Rows from block 6, named by matrix and row number. Rows with one number belong to one channel. Each number is 500 + 25 x the weight over its row's rms, rounded and kept within 0 to 999. All counts start at 0. Numbers have three digits each. After the name is the row's rms in percent of the matrix's.
# r30: branch 2 reduce pointwise conv (model.blocks.6.r3.0.weight, 72x192x1x1), inputs 0-191
# b30: branch 2 3x3 conv (model.blocks.6.b3.0.weight, 108x72x3x3, transposed), outputs 0-15, a 3x3 kernel for each
r30.0 101:511484485487487492476515458509496462476490522432511474513519493516503529510509496471515504484520500494486497500492500513516503503477485559489485515529520494481481580549490489520556540554516536521518485557476456534512496476470503530476514515549537524558491518527459465487487458544517544455511502494479518514523484485501525491490478503497524473484519513519494527486519476460486530485479486487499507457465516478460532497500495509532529474470530512498479472464484551520489465475498493467464484482520504472546467520550463509511488499455503506522513522502513526493508514501505504492
b30.0 100:512503575498531498489496477486470481482526527502513431514473479530476536508476524471530499510483506511493498438485487495510486453495494489479517512439462500466520516486511487465529501522468477478452483518563496565484474466477523482503488448530485489512517485492512524501485497494470487499478475509513489502525484533528509531523527507542495528482494528492469488502527510502481492484460504557462473501497498521508512492505511519513508
r30.1 099:530480522496503485446503518499455541500491479511488510473507480475508497518519534536508489494495489524486466479496480493487498504483480523484537415470487490437479483464490545493509509487454502486469475490484483438533541452545480440500501471508495484467496550496488500500510509459490466470529505523502521521496508572503487490492466508466526497530481475515483487538479492443468460490512519544513468491495483508510492540491538490506524503494487508487502510505470465499518508519455474500504508461502506520509462431519515503517517496519499496476539520498562492498472477498488510482
b30.1 085:464500458500457510495469482533513516476481514494536484593499493486477484541548503512510513476512520545491478522511518524482525510508478520505507503504486502558503530455484537507488508522504526508498460473501446493506464491516537507448460475486524497502480481474486489503486517501518512476524486483536489497530535501521474484529487518529477496499510552485527512512481484497480495489500514511489492493532493444494502522497477504562541
r30.2 092:513500469498513463508546485504496517556442506496503473512530485494482458489475482499520470526492489510507482445537463512485535522512468477462569466507506505494551523469512484500543531515552534517513525508505500496516534505488512503452470522494503535514507492485519490458520473482547492525504445499520510478552546522500503492492492499492490528508521523493495500546478530451479491498518512470530498545479487512492525498496542492544492458487495485525560560518474548487487471502515504490476503526506512468472533535492534506484518473487520498510495514499520516488518438521486503497
b30.2 089:507464538514471509482514494434476475492529493489463484525522476468502503503473513470527530476447494493469512475504558466514468481481484558574487522506502517482521537495481503507535509488536504465582486542523503485481541497469492484489480526504484550493493483497471539527476538473540450502493538476454504520481530491494499509501497495483526451498439455544545485493469500539521521498509500464518496552504477523479486516505486472472523
r30.3 099:547487451482493500513505526552492519509527491493443524518502555497490511473472511493439551461485484455484543506482490500513543533544486485494502507508540525498446509482499528523470528471525499524497495512496464505513529503488556472541508519558559493515539483497484512489477576508511504461508551541497547464504465492516500523449452493519479487482484494481533487489506489485479509496494463518472495516484485535497528512491503488520521524484481498499496460510493530510522509482493486486542499509486472479471535532490485473492487520472463502483515477497482502525501496488501527464
b30.3 097:489509467511442459495514481485516510447516508522476460494488516537516520485506466512483527515495538515495506506540483503503470477525474527544506536505497481488523451490532526526517490554499536508526517506499477503496540493499556518507492498491467487502497520482529496523504521508495495464523503480496496506529448490465554520497476513498480535480515535471491508502520534476515493465470474502506516456513503483544541544485436510501527
r30.4 103:568470454491497529491472497519481495481503485495527496526514504540463455488475549523498453524479528513517436454498537471480520515501480503505513489500551528488567512484510470526503532477533506515487514453468509487462460509535506470478526496464467505483505496507527507503506484484444500479429480516524466511527546508492512508453518452501513498470466496463477468509469514509516546501507484469490472505521538496498514483497517491514571495519515484472500498481500474496515534471525492509535490508510487490542484479494505470486480511488528491475505457510511487505535516484485512531
b30.4 103:496503488446489495497484494542503461496481496500488526561518486547507458485463516516508515466496477540525502483518497510529477506512541479515504459507520474483527473542530497509473487500507506478485500463488476521477465505492534494476461492491496489512516527484476512501524514471472500483479504524500525470501511477483478490475483485538514491534497510491483530481513515485489517479485488496474468513480494531494503488520481512446495
r30.5 097:478531507484554513476551489448457528459510502499495430588490477475496504525450475473480550491501492527512501449499492479481517502507519500498537533517492495474457512491495509492527512516503496502532504540510489467493511520487505480474526497520471475500544496500495538509518485519514492502456539478510503472512504502500492486501456492518459533538486529481536497539509498523488509483525473504509509548506500526477488508507480481496491509500514514469538485567473475520514457492535462514530498480510493449531471493495461525530494510471511509503435453496505481510518521501507518554
b30.5 102:528497518493512497447480535498452478537488425466481500481497502521522510478471539482489519454484486530450509512491518466517523495493481574515471512506508486508497499519481475535523504480487508497517499468489526476499489530505519475498499505507483504522484524515466474508470511531500503511493529516503523541482475490468471524505506486492487504509476526554543473484479523474485480516445468477451498533491501504462523496495491517491507
r30.6 094:545461480517498530485510509444481480510530513501521510487568512537493471503460491487508463432448487500514463521490503507481460486518482512490494471480468477541518494518535514486505495505498496489470486480507529472510476483485443532524491525445535499483482482531479538479522524492490503438520486520476501484494482505493516507497512531501535467508505516492471492520500497509498493522492517485458488479504502466496496487549480493491500477513496442474483480494534543523512526540479497521493464546503492478521505549509521514485538464448490480499463462529489490515461494489494475415
b30.6 101:515494489488529488519519483484480520492492499486522499499482508489468476478524492453510535524512535433484545501519489501542500457490529461505512506491509535525434518495481544468475467500508500496526482494518499468519457480494475459495490516495519521464500492485491510562460542551506495462530493472501510502492530531467474496489517514511470520520496546472463514483510513523540505491486504495488528495506460540473533515514529514482489
r30.7 097:516497571486535518517509466527523511507478500480532513521484459515490485499517498492514506528498512574508479494554482497526507528490478489499532487494495519484497522526490484493493486491539492515498485487513484475484526483483491486506532500457515459510513488517462484500598506502556506569526484508492545503485504499485468516516451505517507537468470432516526464513471500496477502511519503525482501493484470496490510496493506489482483524513538494548495487469505508474500488474505480551455503467514476536475495522505482492567495488529490449509560509548501495487501499454486476467
b30.7 102:524517499523513511474490516538494470480509467528491481535508509504507452503506518484474483487508500471502453519485473501503510495489541492499476491517502484486502492495485485505476500434497485496466543488500476473497504565533466528475468509492503531513482476462500503475550500500507490501490457539466491500498499534505483517458518476484493472481471504486522472467502479491502511496471513540465499573520484476463499525508492494521518
r30.8 107:519471497509547538477501481508502509460508460479532483490457499507485529481540481554513543544539531533509488471498515504535507518482487507496522557446461476492464495522529488515482480484471491490507513512475507487527460538551537464507475488531491489494513501477516509490506514487469507522458516535531480526464495468517503508527500504486559485511502470454459492495499530499450552472508493472506541529523500478493515522448488475508506531497516502471501506496505462527496492470517497469498498511452490496506496525461505467507488515507529498454508448486527460513479485445518542500
b30.8 098:436513525505503479501503484493545447513498479462545494522500511522474526482496515502524454483515513483479498535466526547489540504533504491476494513475528495480503458551496520519493467497507469560472522485486534497537457503453501513507491520460485491485524492498466498552519546490460522528457505480525549519545471485486463494468493467480488485483490520489549490495495520544483494523493465508489495533475514521479493474487523459498488
r30.9 091:548492498491481477453466482504521467474523487532530489495527498488556472491472461484470495495506512482511554496504533490465466553568480546463514503484561526540520514555494502508456517517497477526525491520488507471480540523540486515459516564453489489504514484516518481532499514496486480476488513489503458505522505478484500483486530510494537534487532459487476554529491534452495498478486513485526489514471477497515492525503509538530498479465499477502437485503500463504519494478472490465477487505521519520486501490495516533493518480473531502525518487505480541518474475506496472518
b30.9 106:522541463462509521496507492464465508516485523499465484487507514502497518499485482520447514522477517474485577461513489495547478496507464475491476506518512533519506483487500520509505485489509454499503503448509465491473459443548523539494492509493514486529508540473487446537485512443503481546506514483486505486518515506596524464500524451542495523503514508478481500505478490455543509500477508535492499459488476473513517438519544520522487
r30.10 098:515468507457471525510532504487519458480484490495507512479486525500477489481518466525508474506529509437535458503480448506512513470489479497470455518508529491471553459480487510519474516520464518490430457500518495554507479508519573527466536482513537466502496523547518491568456503474493468506498495519534535512498489527552497500516487437464485530511508497519493505469519479474474486528467540494516501456480534501491507510478503508499492494474498486493469521505500488467485473490528480516496509458476513482509531519535554471486489484488520480494464503505484502485502479489495476502
b30.10 097:467480517529480510458541455471561496493515446514535508530498511482500506522508513497512508459486501543546480556459492511466506495508469490527481468512477511497495545465497527466503501523472515530468480516503506483519448511473486503491468482489537494467501482495479455525493523508518487459478470477542466515510487465464456464496503547529507526488511558513488480516538499483498493523539511536515521517447514524514468509456495460476533
r30.11 100:494510475517572532516475493509534546496518445470474482498488478477480584503478488514491501504480557531491474482489486507522471499473478522467525532538467499508505512460509503454492500490473485496508473517458498496443553502493530464514490471470507486493530465504447468571480514514547521502505497541529496481478494541458505475520482518501522514503508497498533487501511506508498529515499497514513508500498530515499478489515491480521502503473509478519519495478521475516498473502489478523514505531544524512444470525505505495529467479449510463470518472506521526572466521508503514494
b30.11 102:535471512496472457480495503549490504481506528509540511512513504528501518515497513521519516482484501513508531478527512502498506462525487514455506545514530492573519460548510476528517500456533487474475518470503443501512519520458504513503491545477506521485471505513530483523544462494521506494554554532493503499509454470473528508495475556517460539461487518496530455528513540467506478505457486517470478479475515486488486501576468527506469
r30.12 097:471514500548558514552493525467500495501504498499504499515505519485494489522466513525493515499480435463483492532462533523495456527484489480484492451486483486492487448509485463497510492458507474479505531500509494504566485506539534460467499511514492480464493503503487434489535525472460464514497520469479479501524449525502492534432510490467477460521474495510517465484529477527504460465484502525497509534489456507531533508498479526504506479545522521512487497487508474568506472495495456476548483529499494534484480495490502522502491479499485516497521480490485494508540497501530550502
b30.12 101:494472506488457494465518505504541530480524506521503492526448473522521467454492538488524534517496472543564503524501477472472510514480532526494463481478479502481486490497497519500484528467489507490492490482460497492504546549489502537488493460492504520515474521513474523514489504490481514474502535506569519537503451534484516473473451487493498436520509486470499550516481511512480449503518511502522516525513529445532515503522469485495507
r30.13 104:517494539518495498497471489572515483500459522505533513441473492493504502443476461518493519513506474528521525529495525509490494506486534497481502503471525482480494468504516484563478551492479482544540480537555539509510511527509495498505503512483463510482497473481495445507497494488522469502484462502534486517466526510506500522492494492502493509448507497457541593489526525522470480519489504446525473501544529524511525507491466523480523504503496492490496553554466495491459515534537518515500508467487522507484483530506486483509507516518476461524529496519467503485467525489487486478
b30.13 107:501569489491486523528505535489521501510459521518510513478474505480498505469475483532510483507441470507500559541462521467520498501481484538469528533517534472479526497461530542505523468516522458545541477560505494468508471519540487492433465477494524450483526574445495473507501503547492483474499512476512461511507493495506470491482503486453488496509485492556470519466517449536502486500521491507528433553471518477522504499493481486478482
r30.14 100:505515530478510500502499481479496521470494526535538511527495510496490449498505545506517537483503489537517504535504474507495500507535480503477502512478507501494482556508491503480500499500526535527499499495529457449505462514487488516486547493457559462505549503492526461555518509477517515461462503497457509481513486488518496542459521498461465505537539499501525523507502516474515479522491502447475513568526516506499468483499508481445511531527488468503486485514496562480481494478505482498521476540498487491506558497471519506512478484489508449483521531461518512521459453538529466531
b30.14 102:470482539493499501458488483521468441492486518524547480466542506479488501458472461477530509497526485519505456506501508484529497519479495521474522550500525490486546533444489518471497496495522496485530505532517488505485543506509509492502479485518485456516530472446502518504509465503514483478552497491489505473508480529492491482558482493515495500532469496508453474514510520481504519476507493508471494525502492435500531556515477468507503
r30.15 104:492523459572493500467511522505514484469491576497473489501475462493454489506501550504477495519528460477499548508522520479493519487489488449502506523540494506515478466526483480494482505517509470505469501493542476487478468475500485493486475509490513503496503490498495503482455461476492527512453514461478509454506503480548487476510505504547498481514492544498501519494562451474497496508458513470474470472469512514519496480521528567506495467527539462456479481478462514480500563533539469504512499483476493484482513495488468468457507514501528489507514471477524516500509472476493472496
b30.15 105:499493455529521542516501477529527481497463495489504474467481514451516500482421483521484519473490516468493512497504511474475541504469500477493489507473458494506519473504523490479511456502517507480544473468480500476480504501458436492548499522497489530558504506531483511464578528486487494527478477481492537470505496483521489519490514486517548514470506476499515502497459488520478500487503502489552479473541508434510496502520522548486490
r30.16 093:513517534521462496508479457458525469478515538530512510485532532473513517493496487443548507526473506439526488507510482475484501511516507489450490503485522498490490526536490534472499537552532556481506535488520480537486486498492511482448471485482510534508440515523505503556484526518524490556502502509486537506499478526512535514481466459508442483489508485518445537521509481481494504485513519533482518516537474545543515501505485475499511519511547500503509536539491493503490455493519472536517515527510524503489493553491495512490498464510470511516488492523524495469486535520540500503
b30.16 103:490509493465510510508503513470451480465511515524485515475467494498477503470477487529526527453533468492519479566465539479520468508581474496529556526494523543500518503491504497457467458545475474505535488511519497507515488496525538473495500505468482508512468541475516499521515497511534528483490513522488458507502526534534510495504483512545497492510509527464509489516481468504561524462525500476468508521474546438468574469489514540523463
r30.58 101:496506473485497504467517528531512501515539494530505447512494555530526523528512515439520555516489508524493496519481511511514483505569465474545458504483534501486546480502522459496476522508529481465505502530484496492502505542509502510476500485519522535444468508490483500564483495502507518526467474540499458505505476459455495520503455522513515538501462518488484467467534507521497475471520454504497488546541469508510522510526519496497496517518498469498524457464519449488511519510496446486540451486501515495458481530475508511515478510503505510490498488487488479512448520497497528504
b30.58 096:487535435515499548492496515477492502507519459499533497477501490513505514473493463499510466508500507519514514495530469476493500523548494482491511567488498480521535518539533487465500511507497544445487521461507445475481519494521511499487487537518497529477479517515495500550488486478496515531508505485533528532501468522528460526513493475534493458512457481481550483530507525507543515532487493538504518504465472483512557552501541479488502
r30.59 104:529504479495504527468501512474477491495482511486543522531539448502489525494532497537473480537519507484494486480496555493490552565486510478501531497480479529502535512536486493510520534512508467542486465474528516467504504497550488461477489463517519542480537481478500482499459507477504482505491464500514487459552508498506542488452508516501512459475533493491504475488511512501463487498483489447498498474504504478515494516531502457433517452508531505463514499481481468544511516458527499485496512477477473458486487486502458515494510524477508465474558503475544483512489490494445485499
b30.59 107:471502490530486484528452486535513477499492502459476499553505468502538488540468470545514484510499425544507462511488518506488494490498512550484488491508526499467506469521521509532528450467526488492515532485474517509442488509483506512495510513477531513518492504464498471482539498481490512514480517479484537482520477514496486487485512456537542457484474504507514518494487510498502503490492480489540536521480489509526487491524434490488505
r30.60 099:500516435476523544501485472549499537505526528456492523515518520536510529465489431480516497448500478501469477529486509485465501489466549497466512503487516525504464495517517531538477494520492557486481510510468512479473532486519487514501481489540507466520513494479537526504478508536494493488504515525481517509494491483494480507514506509472470521515465494455510500484440535483521505494480471521506475477513478508519497516489527509501479490463475497458485507492477448518521526477490442462514471552451471473521551484504517487517482522496487466452520483519447526453489521510511493493
b30.60 106:511472546521514453476513498486507491529455519485499492533472501554436527510525479508491469541499505523505517496498493512530504515490450505505514486510484490506523491470558499481480529506491515472489505555520542475462462507507550503495532456469525483472513472504498498492483470485497466502532475507482546489500500461510521494489521563532521518461479498510511463518494521480509501513466504484518473468506488483474492574486519497496484
r30.61 098:508502501480549511474491501547520487450512539536525487500491513538522494491451508536503467506507513511521496494501486501490452498547506459501500506513488480513516486463517497585494506517522517479526494476483468485537508512477500459479480565518533463543526513505503466514475508469523514528451572552484529479491507512479512509512463479496510485532495468543495526486486496472531508503473531521540476511483480514472568499490514482457481526446490526508494519480482493470484528488481490472500510460477476488539502488532508533520477523510518531506455516499513467509492508502497464520
b30.61 091:502519508522523495501494546491498535503502528529473487510458532453502478456505494513486494474464483518464506509482511483538494489495497512493533531487527518461502517505505554495517478476518469532526461484479498506478487436515508475506454516473506525528488508499465528497523469516558466505494511458484454514493497507496500479440496511469477459549515502536497506497494528509461494508464532538492501510497502535509520513505475524476504
r30.62 100:525466490491463502520468562533514514520501497527520471498477497490508489525510511463468524485461494524511504567477492476474457487475499494503468496482521527514536543484491493494467506519483522498509503476484453488481537518510509510522543507510492513535506477479515490501485555469535500460495481546491512507455497503492533521518480469508514535492478500536538554491528514509470504566491552468551505540510485486504492528488509498523512462528518506485531533475514497501529464551498534473465508496546471528482518491494482505500501493561481501509520504510488518455458502504521434507
b30.62 098:515495525498489539518479473518488462491526534507496463506532495533471466540458474506523493479500484529512526469513544515489525479489506514510516526531486522434517524476450487512504492507493468532515512503474488491487457466510519527491514488497488475561523537474524481523495507505489464473502476480457490503468477496530478472496476458497474517537494531545520517486465525496509506490467510538489518484473482465473526487523526506508480
r30.63 101:491509495458505488487496537512530517492531500494485507477482564474490501474520504470505504507513516477532495467517502477492515493548457517524474521489471505475486487471484505488454531508510472483507548539487496498484500497480480506450503481527538492508479517486553503502492551471524490485522487505509500497511505538524477558436485566479460515495485498544475515455479505512468485476492495472484482550485489483522508492494518468545514489487508506509513519467525507525475465545539508471500559475482448518516534481525466480556510478470529476488528550465507533484509473509489483469
b30.63 095:529458494544506490492543508500491489497492503513487493523544516495532515503531487485481494523493508527487502483497477521520472505528478484495529472475474481481491459464545512500535500492466469482480459513535492527522515470532502494497481492484510500482460476513530507473469488513497543487503479516439528521484511517492514486496513524487555544441470521481486494504517463508524496461500495485513476496508471478511513500503496506470546
r30.64 099:506484494445505519491522472494465493508523505559489519499515479484477521489504517500490495490524481530538445468511512478473491525512503514476488483537496511468449487509530500441473550490496518522468498491479497522469514515469502519446514499499517485486507557460543448546524504507464515476466506488529503491465500447537475485495511473501497461573498510514459473472464480516490496461493517499461515483508512513459532499487481499450524480479509513491501523509515554479512541501557487483481540540535462535519526526513482500516495485493503482493491524487467528469474499511526512493
b30.64 098:476478484506514488497491467488482515511561512498511490501511508469464476503529521454499531465468524531497457440519519529505498490483481462516501537508495496515484461480451468468476496554526475494499497484495493493462463489443527486500538492514511527481496483487496495545519527498493505474481485510489540517486510516509487520517491512477452492492506509500470514511470518521522477470513485531519479506496512458520531512524478524523476
r30.65 104:501483586456474492555508487478530436474501529494479490528495507517480469470482532507524512490508511477501458519468478509491459538506471491515497545486460513484548481514499491486503513499480500470534529509489507457511468514498512471471509503509495495524500518555485451531481498464428535510468471505490527496530523470481532483514493472511488490541501562535472511488502529499538511510535507492489489505447472491506464497458487474500519503489456494512468453515490473494495473500482516487504470517498483498561469493501501503501512496465500510475529482506516492531553534499490504462
b30.65 102:482496503511498514527446493484501496495478495503527488519442507516456455475486495509521503528514503493521491505468541549533512487491510504499501530513505541454520536488499460492492483502486489502527512503501524508502521505492485457483537529509538500527491505483466485492454504503509508492512463489515505516546467482535476508523478538524546452523504505537478510477509456522516483507485461547503511510498520468481501507531462494483494
r30.66 099:517478494479565485467520492461513500480512491500506507525479485512502493481534515513516495529528542565529512520510500508500539474458482503482452494502531563475475472515469541480449476546554488506544491532480473543468484496515492487491519453515499511492526506515538558481483463474478523495515516502465503476486523506476474472508515497499458557514501570481474465488455500477516512503539489516504511492521522513518490518535526522495476494498476500509506460473524512543485479514501494488469501517513510494503448433513461515497474467502496495521507491487473516477514465511503513483
b30.66 106:524494506489512502506466493508523464493506448516488512500506508546502493490551503482430510455538516475502494497545507475460533519515502509528491542505492481550461478490476493484501525488492508521475507420485536503496512499556518470501486475537476471557502483481463458489500553479493513471492477493453517549519540485505445517474484487521507528499511540473497514496473522535507485493491467522501470521511444489465508467502517500502505
r30.67 099:498490465528475485506518481505464518496549485495542484481489489497456506471485466507523452517534524494489458523487526529510478461510489577478499506477542494467522473488499503499486503531503517507511487485535512543493482517528510477522478485455486544450471482515489516505519511547494515484500506490485522501503502512540511526520516483492503494432475471468511511497479531477494539526490519471489520509523490448508493474453502499492505526528479530472475497437518479548516535492503512533536500514472542486504469557513491491513484509488457507540498481542506491506500494464524578472
b30.67 099:499505534495481524502505469509556494534457500473438500514466505466467472514498468502500535460452537471551453502470506527538480559508483477464496557527501544530515512463496510472516478538501568455491544475524467469516479493494462524505497450462450492473484516497444500541520496471502482462504467494486491513526514548472492518472501488544520527522510499468509521538516457541513537524529466531471497524471524495533512561486529443515505
r30.68 095:489473554499490479526502516528484467522504509483479509520490478560464448528581517507487537484509503521531492447534494471492472477553478548491469534518499509514491552497495477476468526523549503497533537471489458506493526530464538467501450457525451472506519473500542517512479512510501531465510496472481572521498522487529515482525529514467466478505469480437531499482493486513500483500537500492515506519517460512512527514485450508505518482519501516476505504498498481533486492495463515493506531496517484511532502508509491522474497514513488504506489518525509494510485524529500465468
b30.68 105:494516467474501510534472538492512467477543544474513499547524459517468450495511480509489501516465526519487512502461505535486453500557523453568512454522535502482541515491506502508487494525514509500483535505465471543522514492476521501481477480494490495506486464489487479468528476494516488542484496490471509506489505503525504519478460521499487478527514544463479543496490524533465541459511477489522518471498491505510531538506510463479494
r30.69 101:511464492506468518477489465446505505547498495482491485493498510527490534490505486481493469455494527504477498522507525510505483496504486491510551491518534535556552532529505515474509498479547472472479517536492455479503546486506542531528535462497484520532514495460537516494459468475496445485479525500479459454471494491502486464508519472516501486430489517540500537479479498518490526478470541493517507513525560476515518509536479489511552555527468505510477469480510500478496516515486515465522474474541502490492501461511487503470485480528509504482463468478487516504505476503485498542
b30.69 106:504478532447495491486495509478507472483506529571484519507542485533478477531478487567491512493534476504460517492507496523514504502503525486530495536498532513475488494527492525495511532525490536456462468487519474511498493484506449510480524533491514497489518503512524520463490475533486487498492504485485503499487546500510534476531488535478501450506507510512515523495501505473500464542462513473508501526530457524543461522486484522488546
r30.70 105:539515554481459514501486535524498550489505497517490535479514473506465510514483493507476501476487488460469524536498499495490504432486518492503533494519501497539463522495500498509502504467501465504487472510532460516516481516489518468463518492455500502537472464501512496516478517509542496502565482481485473531474494536469523489512468487484468525517472525558552470564502484531505518504523519493524518475532482504495511493498485513472474532525510499496505518543489554556509493495497521440492499548487504447517492511452491528517504519484541477512480502534511527475457473486481460497
b30.70 098:484513489515500492492473517519519522480503532504491525501468505506476524553472487510477517547494472510492503477515481553505555521490505524477479530512461525491528504513494500513464515476467515504496499456506513499466506536478478479514527517506493480503450469496507503465483506483507462507512491531516527519515489490522518520513516503528465534481509515497530485464501457459484483481504497492524533502516479510489453500496535503530479
r30.71 106:511491443471466528502518458531435507509485498489497487484509513534468523497491512542513498487490528514494467473493452525516524489520501504499535512511514477494520553522512475510477525490499462533500496482474483539505464527483484493531480490471498533530511432502496498439541505488504484497528518513502508533455506527458472502506484516542534539500478531517488499478481516490476497535513523483438478517495526511511499553500515541464490477479500474506475492461521531494468501531472480469506445483510529507504496473506473451528514488475517506515490483520472511488464457473472431478
b30.71 102:543516485462513511520488462522544493484493500482472463490574560491500557514509488531491509499514482536508492484534459521494501510500494463479521544473530544538471470528483476494471508451467506486467500517532484521500492559499500496490483502469520493506482494524559499472512518540506476511499489512527497473460493528484481512519519518439484537491528523519499510494533486478456528519461506506499496536505437524467480523511494503447495